Weights of a small model that predicts nearness at each pixel: 6.09M parameters.
Rows from block 3 of the encoder of a small model that predicts nearness at each pixel, named by matrix and row number. Rows with one number within an expert belong to one neuron, the router's apart. Each number is 200 + 20 x the weight over its row's rms, rounded and kept within 0 to 999. All counts start at 0.
After each expert's rows are labels from the 100 images, of 14976, where the router gives the expert most weight on average: "top examples" is what is common among them. Only what is clearly more common there than usual is listed. The data: rendered dice on a table.
# router: slot weights (encoder.blocks.3.mlp.router.weight, 16x192), inputs 0-63
# up: expert up (encoder.blocks.3.mlp.up, 8x96x192), inputs 0-63
# down: expert down (encoder.blocks.3.mlp.down, 8x192x96, transposed), outputs 0-63

# expert 2
router.4,191,212,176,224,210,194,198,175,194,200,170,179,202,203,201,233,220,150,191,214,203,176,202,194,168,205,208,206,169,212,218,202,202,183,232,208,230,245,182,186,186,223,214,174,189,164,205,224,190,198,195,200,205,217,182,209,214,212,183,222,214,168,215,177
router.5,195,206,161,228,216,172,206,172,210,186,183,208,228,178,192,212,199,180,204,193,207,172,211,201,189,211,191,178,206,211,215,215,181,219,233,210,235,215,168,219,176,189,207,195,187,153,201,197,193,205,206,224,174,198,198,205,229,205,167,208,209,168,217,183
up.0,180,229,243,203,183,183,200,215,216,166,231,251,199,225,217,164,233,207,174,189,193,159,179,186,197,179,214,225,179,202,208,197,219,151,212,203,185,220,178,197,178,214,171,205,200,201,212,189,191,170,229,215,221,200,217,195,213,224,169,158,198,188,188,194
down.0,230,172,182,174,221,236,199,169,202,231,159,159,206,199,175,250,183,200,206,194,221,213,210,203,190,227,191,194,209,209,190,234,173,217,216,206,236,202,207,186,194,219,237,191,174,175,198,201,214,208,183,183,184,197,201,219,165,185,236,234,187,190,193,186
up.1,190,197,206,196,181,214,192,189,210,200,179,172,237,205,160,206,233,194,214,156,223,174,192,186,188,223,217,208,210,188,209,231,202,220,199,231,200,193,168,217,184,176,200,193,215,202,196,210,180,199,180,211,183,180,200,199,198,226,205,203,188,141,172,232
down.1,184,210,193,209,222,177,206,200,178,205,244,210,180,206,233,201,173,203,198,216,202,223,202,191,227,179,214,215,190,196,209,168,207,194,209,182,202,195,221,167,240,230,186,212,202,207,214,208,218,206,233,187,238,213,187,195,178,177,202,198,203,225,228,173
up.2,175,198,211,234,198,225,208,189,206,189,200,202,195,187,201,184,196,211,209,189,213,173,206,213,231,201,205,209,197,189,225,234,178,191,210,212,184,210,200,209,170,192,214,203,186,222,199,209,152,205,181,182,225,185,200,198,195,253,209,178,181,181,159,211
down.2,206,199,179,182,200,183,194,210,181,200,222,191,211,202,186,221,216,180,210,182,201,224,203,180,154,198,196,200,173,201,191,184,212,225,197,176,224,184,190,179,232,254,200,228,219,175,194,195,233,187,225,218,211,197,181,169,191,165,197,204,223,189,198,156
up.3,186,215,233,197,184,181,189,171,219,201,176,223,231,241,215,164,239,195,186,210,204,187,187,189,178,184,195,213,157,191,177,197,211,157,230,200,197,197,227,210,193,224,190,196,194,186,230,224,209,180,220,180,201,218,216,201,213,238,189,192,219,198,195,190
down.3,229,193,191,185,216,229,207,203,167,212,213,171,187,168,175,230,164,214,214,212,209,217,196,221,216,218,193,181,219,210,205,240,170,238,194,215,213,207,191,182,200,202,226,211,200,181,168,184,209,221,193,214,233,193,168,226,153,145,226,236,182,204,215,178
up.4,183,219,188,232,214,212,192,199,221,198,237,201,185,191,200,204,209,194,185,210,174,158,216,203,209,229,221,179,166,222,211,221,187,207,235,201,205,219,212,180,194,196,207,218,175,195,224,215,161,211,161,198,214,177,220,193,223,245,218,182,166,190,184,193
down.4,207,185,211,148,162,213,196,199,191,216,160,192,209,206,177,204,202,190,212,167,223,242,201,178,176,173,194,213,194,193,194,183,201,204,177,183,211,168,189,224,194,213,206,187,206,189,181,201,238,185,241,237,204,212,193,163,166,155,208,211,222,172,213,192
up.5,194,235,201,185,228,195,176,191,219,236,188,205,232,185,192,178,221,176,202,231,164,204,173,214,189,216,209,169,167,215,183,178,210,203,191,180,197,186,203,220,169,235,196,189,194,217,198,185,225,202,217,214,158,191,205,159,221,202,159,200,225,200,213,200
down.5,160,199,193,165,212,215,161,203,188,209,176,207,215,175,187,191,190,178,205,221,215,210,205,224,207,208,217,178,205,190,179,182,195,214,163,235,202,203,216,227,189,196,234,195,157,175,188,197,205,183,199,226,164,202,207,114,221,181,212,190,189,176,186,204
top examples: dice: one

# expert 6
router.12,174,220,194,215,219,160,190,213,212,162,227,207,199,182,184,177,246,197,193,180,192,207,200,210,216,192,183,201,215,216,191,170,228,203,185,226,175,198,209,225,192,159,217,209,201,210,202,193,189,170,171,222,202,193,228,205,186,206,191,184,167,198,192,237
router.13,181,227,195,197,231,177,189,216,201,163,210,219,209,194,177,153,214,223,213,180,201,219,193,209,206,169,202,216,220,210,208,195,211,227,165,220,171,185,203,196,185,163,181,212,188,200,170,200,179,171,204,243,221,198,207,226,199,223,207,185,184,172,176,241
up.0,229,207,187,200,189,186,179,223,217,213,219,218,194,228,203,222,176,192,214,217,181,187,215,216,186,196,205,200,185,226,228,227,237,170,193,170,243,221,186,209,172,203,192,181,214,167,182,154,192,187,217,207,184,238,174,192,221,181,195,238,228,218,236,202
down.0,186,212,183,216,203,199,165,202,177,186,239,203,222,210,194,192,222,226,211,179,202,209,202,178,224,209,180,192,227,197,165,185,191,231,225,210,160,204,210,173,231,182,188,225,185,218,206,215,218,195,200,214,241,165,213,195,189,227,194,174,202,183,153,217
up.1,229,203,199,238,226,202,221,186,225,197,218,214,193,197,199,178,214,209,195,193,190,203,185,198,200,172,178,226,204,205,181,217,200,204,233,183,213,192,166,177,195,210,188,231,218,202,160,150,198,237,213,217,211,199,206,203,209,208,161,207,184,203,200,196
down.1,184,199,193,165,159,214,176,198,194,223,205,194,209,226,219,229,200,206,198,197,203,194,204,195,174,244,212,205,179,190,190,149,154,193,173,206,191,199,228,226,228,214,220,193,148,192,239,225,221,177,182,215,191,181,155,237,177,215,202,193,185,182,203,217
up.2,202,189,250,177,162,192,194,193,221,209,197,180,204,219,233,198,189,189,198,203,227,214,197,193,197,218,169,182,182,173,211,224,218,181,234,164,216,211,199,233,181,211,211,221,218,221,235,193,196,200,198,187,167,236,204,214,188,201,211,215,247,223,212,197
down.2,163,188,166,202,248,200,187,204,185,196,208,228,206,188,184,195,205,225,206,188,189,210,216,207,211,178,244,216,228,209,184,163,180,216,190,238,174,206,200,197,193,158,188,191,186,209,182,189,216,191,202,214,242,174,222,163,182,201,208,194,162,185,189,239
up.3,221,194,205,203,204,167,191,177,230,227,199,233,215,178,229,189,229,195,190,196,156,164,190,179,184,215,173,245,199,194,186,174,214,174,221,211,223,196,158,194,190,192,177,208,220,184,189,166,221,226,211,199,202,205,236,190,208,204,159,185,171,200,220,206
down.3,241,206,204,211,188,207,184,191,190,213,206,169,201,245,209,243,184,180,212,172,209,182,200,189,197,203,188,169,188,197,221,200,155,239,191,190,201,219,235,206,207,213,205,185,168,173,220,233,203,200,175,215,213,181,157,207,193,183,237,206,213,173,193,201
up.4,204,184,174,172,195,217,178,203,193,214,216,184,200,183,149,209,224,207,214,197,195,230,212,222,189,236,235,175,212,197,201,239,186,249,188,232,204,182,235,200,200,193,247,222,184,181,196,218,200,187,220,191,194,197,215,200,183,194,220,219,175,190,221,205
down.4,200,185,226,229,201,187,251,158,191,179,219,214,187,179,232,189,191,203,192,209,226,177,180,199,223,177,168,230,212,194,213,173,194,174,228,189,203,211,164,181,205,212,166,194,226,215,187,193,192,216,207,237,209,206,185,236,209,206,175,197,203,193,185,176
up.5,211,189,144,189,245,190,208,210,224,216,202,207,189,183,193,191,207,197,199,206,191,206,190,212,201,173,229,238,212,193,206,163,160,221,187,200,198,205,168,183,176,194,188,184,169,181,187,192,226,198,210,238,199,172,220,192,195,212,207,193,174,174,208,215
down.5,186,194,244,240,151,178,189,189,212,206,234,173,186,224,208,252,206,176,202,192,179,192,188,188,213,241,183,163,194,208,219,243,200,183,215,205,203,175,239,190,204,210,198,182,206,203,213,192,158,198,209,166,215,220,175,210,207,202,215,210,211,195,202,180
top examples: dice: three

# expert 1
router.2,214,176,182,216,182,197,215,196,196,220,221,214,182,199,213,223,162,210,209,226,218,213,207,201,201,181,192,227,199,190,195,224,192,177,228,210,251,212,215,195,219,219,178,183,201,220,201,203,208,205,202,203,211,208,201,199,195,186,237,202,206,188,214,157
router.3,197,185,202,232,198,197,227,178,185,221,214,207,178,200,211,211,174,206,203,234,216,201,209,218,185,181,210,224,201,199,209,222,203,176,224,203,248,187,211,189,226,230,196,191,197,209,212,238,196,210,195,213,191,207,207,205,180,197,217,212,203,193,200,160
up.0,207,214,225,191,210,189,179,206,197,220,212,241,242,202,188,178,204,187,194,189,152,242,210,222,215,229,207,202,207,236,182,198,202,216,207,224,211,180,226,213,208,212,196,201,206,197,186,197,207,169,206,200,194,189,178,160,225,194,212,166,233,186,181,207
down.0,191,205,229,216,197,211,229,202,194,196,223,183,163,172,238,205,201,181,196,214,239,174,175,202,181,220,199,235,202,158,196,214,202,225,225,190,219,188,187,182,207,186,195,223,233,194,228,224,190,219,174,208,202,190,202,132,195,199,207,212,205,208,227,203
up.1,200,219,167,199,218,165,191,207,186,198,216,202,251,210,193,205,193,198,193,206,164,152,186,187,193,197,197,187,176,231,214,179,188,182,211,205,195,220,190,207,185,208,158,164,207,168,213,211,194,217,219,238,212,187,194,197,216,212,193,218,206,198,170,190
down.1,224,202,242,189,202,229,223,192,211,187,193,190,165,201,220,195,202,172,200,194,222,244,203,213,210,204,186,205,232,188,196,216,195,206,220,180,213,185,215,204,193,209,197,226,208,238,197,172,210,194,155,177,198,209,206,207,163,196,190,195,189,219,213,200
up.2,201,168,198,209,201,205,228,190,195,157,188,191,178,165,185,210,207,186,238,190,217,212,210,199,227,185,213,219,227,190,222,193,225,207,180,230,192,144,176,214,174,128,210,177,183,186,200,209,217,214,196,203,205,187,194,203,172,157,213,190,163,210,192,228
down.2,170,204,193,169,174,167,189,204,171,217,197,215,241,205,198,176,201,211,191,199,198,203,171,198,201,198,208,191,166,183,188,205,178,201,218,193,180,205,213,176,231,228,175,229,230,237,211,210,203,202,230,202,227,175,228,199,203,214,180,184,218,166,191,178
up.3,194,229,228,219,188,221,218,220,196,199,217,220,171,211,240,202,186,176,168,196,222,157,172,193,196,201,176,202,155,179,190,214,189,187,226,155,224,217,186,195,227,221,175,208,221,217,236,222,203,195,181,191,187,211,214,196,184,225,177,187,213,226,223,184
down.3,199,182,190,189,191,195,187,193,237,207,179,191,210,217,158,189,233,190,213,192,176,231,247,200,183,209,229,195,198,223,203,190,222,225,142,217,187,204,194,195,168,186,222,206,179,177,157,178,191,179,199,208,196,194,186,266,229,197,177,210,206,188,193,209
up.4,220,171,184,187,172,202,197,228,208,202,169,157,225,181,164,210,220,218,229,170,195,214,219,179,180,196,224,166,221,173,216,195,211,211,163,240,167,166,201,197,153,152,245,188,185,184,211,213,212,188,239,192,208,188,170,205,229,190,213,209,211,179,194,240
down.4,186,233,201,197,236,203,205,182,181,204,233,222,197,199,239,194,162,214,185,210,205,180,173,198,208,201,176,235,209,196,188,184,164,188,243,166,213,216,201,178,240,222,158,190,214,214,194,206,198,220,203,200,224,196,241,171,153,202,213,196,168,212,201,180
up.5,206,253,202,175,183,224,195,227,174,236,194,196,239,235,188,208,204,190,204,205,160,193,176,188,185,229,214,178,184,195,195,205,223,230,177,182,199,190,183,206,204,245,203,219,229,189,188,177,197,187,236,208,189,183,197,195,211,222,200,222,246,201,208,177
down.5,192,181,201,238,201,209,214,194,204,195,202,196,176,173,204,203,175,207,198,206,226,195,198,195,212,177,186,230,222,174,205,220,198,162,208,222,227,203,214,192,176,174,179,190,175,203,210,213,190,206,176,183,201,238,186,149,170,183,235,212,178,242,218,218
top examples: dice: one

# expert 3
router.6,209,207,179,211,231,196,181,197,219,157,183,166,187,202,188,188,212,175,177,203,188,156,218,198,203,182,190,174,195,214,198,194,215,233,176,201,229,196,179,193,163,205,214,201,191,170,164,178,200,217,193,240,199,206,183,199,233,171,188,212,200,186,211,191
router.7,221,202,177,205,224,170,191,196,222,139,190,172,180,188,202,188,231,200,185,209,194,153,216,203,190,201,168,192,189,231,212,187,202,203,198,191,230,195,199,215,170,212,221,202,188,190,185,182,204,199,224,209,181,221,182,188,226,203,171,217,197,177,224,187
up.0,202,197,196,218,202,202,210,161,193,186,202,228,206,164,211,171,191,176,185,215,213,181,192,197,244,216,187,203,180,166,212,210,217,184,175,178,195,206,214,225,198,213,252,197,175,192,234,208,214,213,239,209,210,243,201,197,205,209,204,188,198,220,208,214
down.0,237,187,206,192,190,213,199,207,191,210,195,192,197,244,182,202,204,198,210,213,184,225,206,199,165,197,223,193,218,226,172,213,181,204,214,212,229,199,196,178,181,218,158,196,191,190,174,197,188,193,164,197,200,163,195,194,221,188,180,218,185,171,175,175
up.1,197,219,210,216,203,228,240,186,191,177,183,200,199,174,204,227,203,177,211,228,200,156,192,186,237,201,182,212,190,188,226,220,206,198,178,169,222,227,164,202,199,220,180,201,190,201,228,220,207,219,204,231,212,233,206,189,175,197,221,173,232,184,200,191
down.1,242,180,176,198,209,216,193,189,209,213,203,203,176,207,189,176,163,192,199,202,202,243,198,222,159,174,203,193,204,220,164,210,212,172,192,216,178,190,233,228,191,202,233,167,190,187,182,201,179,164,198,200,179,209,206,137,244,205,169,235,181,195,207,213
up.2,194,196,195,170,197,186,159,211,214,216,183,203,235,201,161,179,219,203,218,191,184,242,193,218,175,241,194,188,177,194,160,184,218,199,187,224,185,166,238,216,188,241,227,198,201,183,203,206,207,190,185,178,164,194,194,141,206,180,169,195,193,199,226,201
down.2,194,161,186,181,201,204,171,195,227,204,177,192,216,220,175,173,196,194,197,199,191,254,206,215,167,200,206,169,204,209,188,180,207,205,167,238,205,194,232,219,198,217,232,182,179,190,189,181,191,181,212,200,151,205,195,147,239,176,181,210,186,202,215,208
up.3,199,178,216,187,203,205,182,163,223,195,203,180,197,215,183,220,226,191,204,188,175,174,181,194,166,234,186,172,177,194,168,212,194,186,226,210,196,221,171,200,153,214,186,196,190,174,240,204,215,233,167,185,204,179,169,206,196,176,155,193,173,188,204,198
down.3,215,231,205,198,177,224,209,217,191,222,176,220,205,196,206,154,194,199,197,206,217,219,198,193,223,177,196,227,205,205,218,210,194,217,204,144,190,199,190,208,250,186,191,202,220,223,173,201,191,171,214,227,204,205,206,195,185,226,224,211,232,192,211,208
up.4,186,206,227,195,198,208,201,203,213,189,204,174,186,193,201,230,232,178,214,203,185,166,195,186,171,221,202,189,192,192,198,202,183,212,199,194,230,213,159,195,162,215,190,192,188,158,244,203,221,224,182,221,193,209,184,200,198,179,170,198,205,168,186,193
down.4,267,171,189,195,212,232,202,183,197,210,185,214,209,207,197,179,162,191,204,188,222,225,182,208,204,166,196,206,214,209,214,221,207,202,204,183,193,191,224,196,232,180,227,184,198,231,184,220,189,173,219,196,206,223,213,172,215,214,220,218,196,223,218,234
up.5,204,210,196,195,191,182,164,216,194,185,200,200,234,198,194,191,220,226,180,199,170,238,195,213,182,241,182,182,172,200,192,182,224,198,189,218,170,192,224,217,168,231,210,184,206,200,205,202,199,175,215,184,174,186,201,136,198,200,201,180,202,196,202,207
down.5,210,161,175,180,181,194,172,195,230,211,186,185,221,204,183,184,192,190,212,217,180,246,220,216,184,197,210,167,204,191,196,183,214,211,179,245,212,192,244,229,184,187,225,157,171,200,193,201,194,174,193,189,169,210,187,140,225,181,171,195,198,200,230,192
top examples: dice: one; total: 4

# expert 4
router.8,242,179,198,183,223,225,202,176,179,229,191,167,225,207,199,217,205,194,198,178,210,157,200,178,146,211,212,187,182,178,209,246,195,218,228,193,196,195,185,181,198,236,196,177,244,177,209,230,217,190,193,192,178,186,196,210,208,186,205,186,219,177,176,166
router.9,204,206,178,157,244,195,180,207,196,223,207,169,212,233,172,210,226,167,198,193,163,201,200,196,166,242,182,186,183,208,166,202,225,199,186,197,185,212,194,208,163,210,196,180,159,180,209,197,215,182,200,186,171,171,210,166,234,225,171,177,198,197,198,216
up.0,201,192,182,167,218,216,165,218,207,229,180,188,220,197,185,189,198,229,197,190,202,226,162,190,167,228,193,170,175,192,146,199,194,254,208,190,186,195,199,183,187,216,221,220,210,186,226,226,221,207,197,203,202,164,208,194,200,189,210,214,222,178,197,197
down.0,204,195,214,204,180,184,226,191,187,185,200,227,183,201,222,223,186,167,188,208,223,169,217,209,228,161,226,233,224,194,249,185,210,145,199,180,209,206,191,210,211,198,185,166,202,194,193,188,190,195,201,198,183,226,198,166,211,207,194,181,186,223,209,202
up.1,184,207,213,224,203,175,224,170,206,180,206,213,170,215,193,213,220,177,191,194,207,176,208,238,232,175,223,209,219,217,241,196,222,147,204,214,226,207,177,205,202,172,218,185,186,192,178,177,197,197,206,190,195,239,199,202,226,213,187,187,177,195,187,208
down.1,198,195,184,201,209,204,164,218,211,226,232,174,221,180,206,187,188,224,189,218,178,213,189,176,166,229,185,183,176,183,166,210,202,241,204,206,179,201,222,190,182,207,201,218,207,216,213,218,210,198,204,196,210,160,215,241,145,189,231,213,201,213,199,197
up.2,197,173,218,219,213,205,174,141,226,183,175,210,186,179,187,207,221,170,177,215,211,190,195,228,213,198,202,202,209,186,212,203,169,189,189,221,206,224,188,215,198,192,243,168,184,222,201,190,181,210,223,203,233,236,173,203,211,211,162,184,146,207,190,209
down.2,212,217,217,213,194,185,206,237,187,210,251,199,190,215,204,204,194,223,200,194,193,190,220,206,182,192,206,198,208,208,191,183,240,219,214,186,205,195,202,169,192,193,189,226,217,192,199,212,224,179,203,197,187,156,220,282,179,197,259,187,238,200,210,195
up.3,180,207,190,186,215,215,163,199,170,222,180,180,216,208,201,181,206,210,205,207,201,226,181,173,156,235,181,197,182,198,165,188,192,233,226,205,201,189,179,171,192,235,206,236,226,202,209,208,209,210,194,229,177,157,214,188,188,203,203,207,246,175,177,191
down.3,244,197,211,183,181,195,199,188,204,208,188,243,194,195,193,224,197,183,197,208,215,196,189,230,218,177,213,217,208,202,215,216,197,164,182,196,191,209,213,212,196,196,193,178,191,201,191,211,200,199,180,207,203,240,201,83,248,203,169,203,171,199,224,205
up.4,216,205,182,163,238,207,170,231,201,217,168,179,214,204,183,202,207,227,191,184,198,222,170,196,169,221,200,185,168,193,145,184,191,237,207,202,194,194,201,166,182,197,205,222,207,192,207,216,216,213,193,189,216,157,220,194,200,201,210,207,215,180,197,205
down.4,202,178,219,208,180,182,219,181,192,189,204,232,181,206,227,204,189,162,184,223,225,186,212,195,234,173,220,210,223,193,256,212,205,162,211,173,192,211,204,222,212,211,189,171,223,180,225,197,204,205,222,219,180,221,192,186,213,197,196,180,184,201,207,180
up.5,210,219,202,237,174,171,238,210,211,201,209,194,208,208,236,204,190,201,186,195,212,157,209,168,186,166,197,198,198,184,215,232,200,156,216,189,195,205,192,199,226,193,170,192,206,179,233,215,205,207,202,167,210,182,196,198,208,212,217,213,199,208,195,195
down.5,177,204,198,155,226,215,184,225,209,201,195,211,218,184,166,197,197,189,229,215,186,231,197,220,209,214,210,185,201,214,176,157,219,251,201,218,211,205,211,231,205,209,224,216,186,235,177,186,169,191,197,206,200,214,205,214,175,187,191,205,206,231,236,204
top examples: dice: one

# expert 5
router.10,181,189,178,176,216,177,167,171,225,209,219,191,188,211,186,224,197,168,186,214,190,214,221,209,184,203,179,189,198,204,203,172,198,206,196,200,239,223,200,206,178,214,200,200,162,145,193,183,193,199,185,226,195,208,187,179,230,195,173,212,193,188,228,174
router.11,198,213,215,175,166,193,200,214,198,168,214,203,162,212,228,194,145,200,185,195,222,201,214,234,205,200,182,192,189,197,215,198,207,217,213,146,212,203,201,184,201,208,217,234,187,199,204,179,209,210,196,203,189,245,205,209,198,164,208,226,216,237,206,208
up.0,171,209,186,221,218,227,194,179,231,208,194,169,251,203,168,194,218,186,211,213,174,216,205,183,165,222,198,156,193,214,173,205,201,214,208,203,185,175,211,194,185,220,194,192,170,182,210,226,191,233,154,225,174,196,204,150,185,210,178,185,204,170,176,196
down.0,159,213,209,198,199,196,160,194,226,196,185,203,235,200,177,204,193,189,208,183,189,237,199,231,178,224,164,185,216,221,181,169,214,209,179,232,183,191,215,232,197,166,223,181,198,192,184,181,190,188,197,204,191,227,189,108,208,170,185,196,200,207,214,240
up.1,183,232,183,225,184,168,195,229,169,186,206,193,205,226,207,194,188,221,184,155,217,198,213,220,217,183,193,175,196,176,231,208,200,186,202,195,194,221,203,230,218,152,197,199,199,176,213,167,209,171,220,173,201,195,208,215,157,208,236,200,224,191,165,244
down.1,243,163,201,192,218,225,252,193,200,213,207,205,170,194,205,203,190,192,220,225,210,169,191,196,208,182,206,227,207,192,216,229,188,189,214,170,201,194,181,167,199,234,186,216,218,214,189,215,218,228,204,189,211,199,205,268,211,222,216,204,207,199,214,160
up.2,184,200,211,201,203,215,234,221,191,176,191,187,187,203,194,208,212,206,231,196,215,200,209,185,202,193,215,200,245,203,215,200,205,229,191,200,210,178,156,193,194,187,194,196,186,211,174,159,181,197,176,222,193,208,214,197,192,182,194,178,210,186,184,213
down.2,203,193,183,222,198,182,196,176,203,228,215,186,220,199,219,177,185,188,186,193,213,221,206,216,191,201,178,190,167,194,189,214,201,195,209,227,203,200,231,229,209,203,218,178,212,189,225,220,232,180,218,190,187,227,196,156,209,216,208,233,201,199,200,198
up.3,199,206,225,223,220,220,235,220,178,180,201,176,182,163,204,198,194,204,232,212,216,208,202,200,204,190,201,208,237,214,205,194,218,232,169,213,219,190,169,187,182,196,197,199,198,219,182,192,179,188,156,223,203,211,213,193,181,179,184,194,215,190,204,201
down.3,197,193,172,202,190,163,167,176,216,215,208,216,224,201,219,203,192,208,183,182,200,217,211,220,198,216,200,191,168,191,196,193,192,188,205,207,205,199,228,224,210,199,216,183,197,192,212,197,217,187,244,194,182,219,195,149,235,233,200,210,209,217,198,218
up.4,201,217,206,230,209,205,233,170,205,204,215,225,192,199,175,201,212,190,214,207,171,168,193,193,233,224,190,167,204,213,211,210,207,184,204,210,220,195,223,181,198,214,189,206,176,225,216,225,202,221,208,243,226,201,186,196,219,234,183,205,171,202,233,190
down.4,173,182,207,207,224,199,162,206,200,194,192,166,211,199,203,209,177,217,185,191,215,242,217,215,165,194,211,200,198,209,185,218,173,193,191,192,185,191,181,243,184,197,214,200,189,184,201,170,192,185,216,175,176,193,198,155,183,171,184,212,200,196,178,222
up.5,198,223,205,217,214,218,221,197,192,183,203,201,182,164,195,209,234,200,221,229,196,180,205,205,195,186,216,208,245,213,207,233,191,210,176,196,214,194,178,186,200,205,204,216,191,220,166,174,170,221,191,239,200,223,208,190,206,208,186,196,187,191,222,195
down.5,180,200,190,213,192,180,170,180,217,207,208,189,233,211,219,177,179,198,190,188,200,220,218,210,196,206,181,183,188,211,190,174,198,190,190,223,215,198,219,231,191,185,219,163,177,190,221,199,225,149,212,192,181,209,202,153,210,198,192,212,224,193,180,206
top examples: dice: one

# expert 0
router.0,240,217,192,187,212,215,202,198,203,161,161,177,206,171,183,192,194,186,210,199,202,188,186,190,194,203,211,187,190,181,212,217,200,205,173,218,232,200,171,212,168,224,222,187,202,160,172,195,221,191,205,190,178,247,192,173,240,189,208,258,217,175,191,189
router.1,228,190,167,204,219,193,175,190,223,178,186,178,213,184,196,196,230,210,191,199,192,160,218,211,191,220,173,179,188,217,218,168,202,213,190,200,223,208,187,206,175,205,204,187,187,179,187,180,186,189,190,229,172,211,168,188,213,198,198,213,220,208,187,198
up.0,209,197,194,180,227,204,220,209,180,228,164,220,212,200,210,193,176,214,216,212,195,202,173,195,207,231,202,186,215,206,189,203,197,236,212,193,187,192,180,232,210,190,196,216,208,222,204,190,182,228,186,195,208,199,205,200,179,172,204,201,218,213,209,201
down.0,194,208,206,229,183,176,176,196,215,173,216,234,176,211,195,198,222,189,195,173,206,204,230,217,182,157,222,235,204,202,215,188,238,155,177,220,215,213,197,181,207,174,213,188,192,152,187,197,197,162,235,207,186,206,196,188,225,223,191,190,184,193,209,203
up.1,187,213,182,226,173,186,177,175,232,224,207,186,251,200,184,185,238,205,209,158,184,213,211,182,193,212,181,186,206,212,220,202,174,209,191,225,197,182,213,208,169,168,203,176,178,197,220,209,174,172,222,233,209,214,183,202,201,223,207,208,191,181,182,254
down.1,223,187,214,185,241,199,211,222,177,183,210,184,188,205,223,213,182,218,202,221,214,192,204,200,221,190,207,216,189,186,185,201,188,203,215,173,199,196,204,183,217,242,194,233,208,180,202,224,246,215,191,155,235,188,194,242,162,162,229,175,206,219,196,140
up.2,205,165,173,165,198,223,197,184,207,209,160,164,212,214,208,206,172,177,202,225,229,201,196,180,199,185,209,206,174,173,185,204,191,164,214,186,198,179,237,227,207,233,205,188,178,174,215,232,233,216,206,173,170,182,209,199,199,196,195,220,175,224,218,184
down.2,175,225,221,230,213,205,211,229,189,178,233,201,193,156,191,165,220,204,194,204,182,199,195,213,197,214,186,175,198,210,204,216,227,239,190,207,193,213,179,186,201,192,195,222,238,219,179,204,157,205,209,224,224,195,200,230,194,190,201,201,213,174,202,208
up.3,201,178,201,171,197,187,146,192,225,217,204,196,234,187,166,183,206,200,206,204,198,248,191,218,194,240,187,179,186,198,173,168,192,212,187,226,179,188,232,212,147,239,213,193,200,195,198,215,217,191,187,206,175,182,194,138,222,181,201,206,179,219,188,215
down.3,171,162,156,172,200,203,187,191,233,205,206,186,222,204,180,187,193,187,195,227,189,231,207,221,191,229,179,163,209,215,193,184,206,221,170,229,207,199,228,220,184,186,248,204,185,184,205,193,199,195,189,226,168,209,189,134,222,182,209,207,179,202,210,209
up.4,200,182,187,175,207,220,196,166,230,228,172,202,243,183,172,198,224,213,236,206,202,215,165,193,188,235,218,182,212,193,197,200,205,222,202,203,162,153,200,231,198,191,233,218,183,208,199,197,165,215,209,207,190,178,174,207,199,203,194,201,181,194,228,234
down.4,202,217,222,229,198,170,191,211,189,168,226,200,173,201,233,211,162,194,167,188,210,189,231,213,223,148,219,221,192,188,232,176,211,189,197,184,227,225,190,167,224,211,170,176,217,187,212,186,217,186,205,192,230,235,209,206,168,178,229,188,206,204,188,168
up.5,195,182,211,177,193,212,162,180,234,221,195,214,243,194,168,182,217,185,215,218,176,253,189,205,190,240,193,195,186,212,166,167,209,214,196,211,184,180,221,215,165,247,205,184,199,206,200,222,196,209,181,216,161,181,197,134,211,189,177,194,203,216,205,203
down.5,182,153,173,172,189,185,171,203,235,205,186,193,236,203,178,184,199,198,215,218,176,250,211,205,202,230,190,165,214,223,169,184,202,213,176,227,191,200,251,216,169,196,229,194,161,203,197,191,199,185,195,213,177,204,194,115,209,187,190,211,190,199,207,193
top examples: dice: one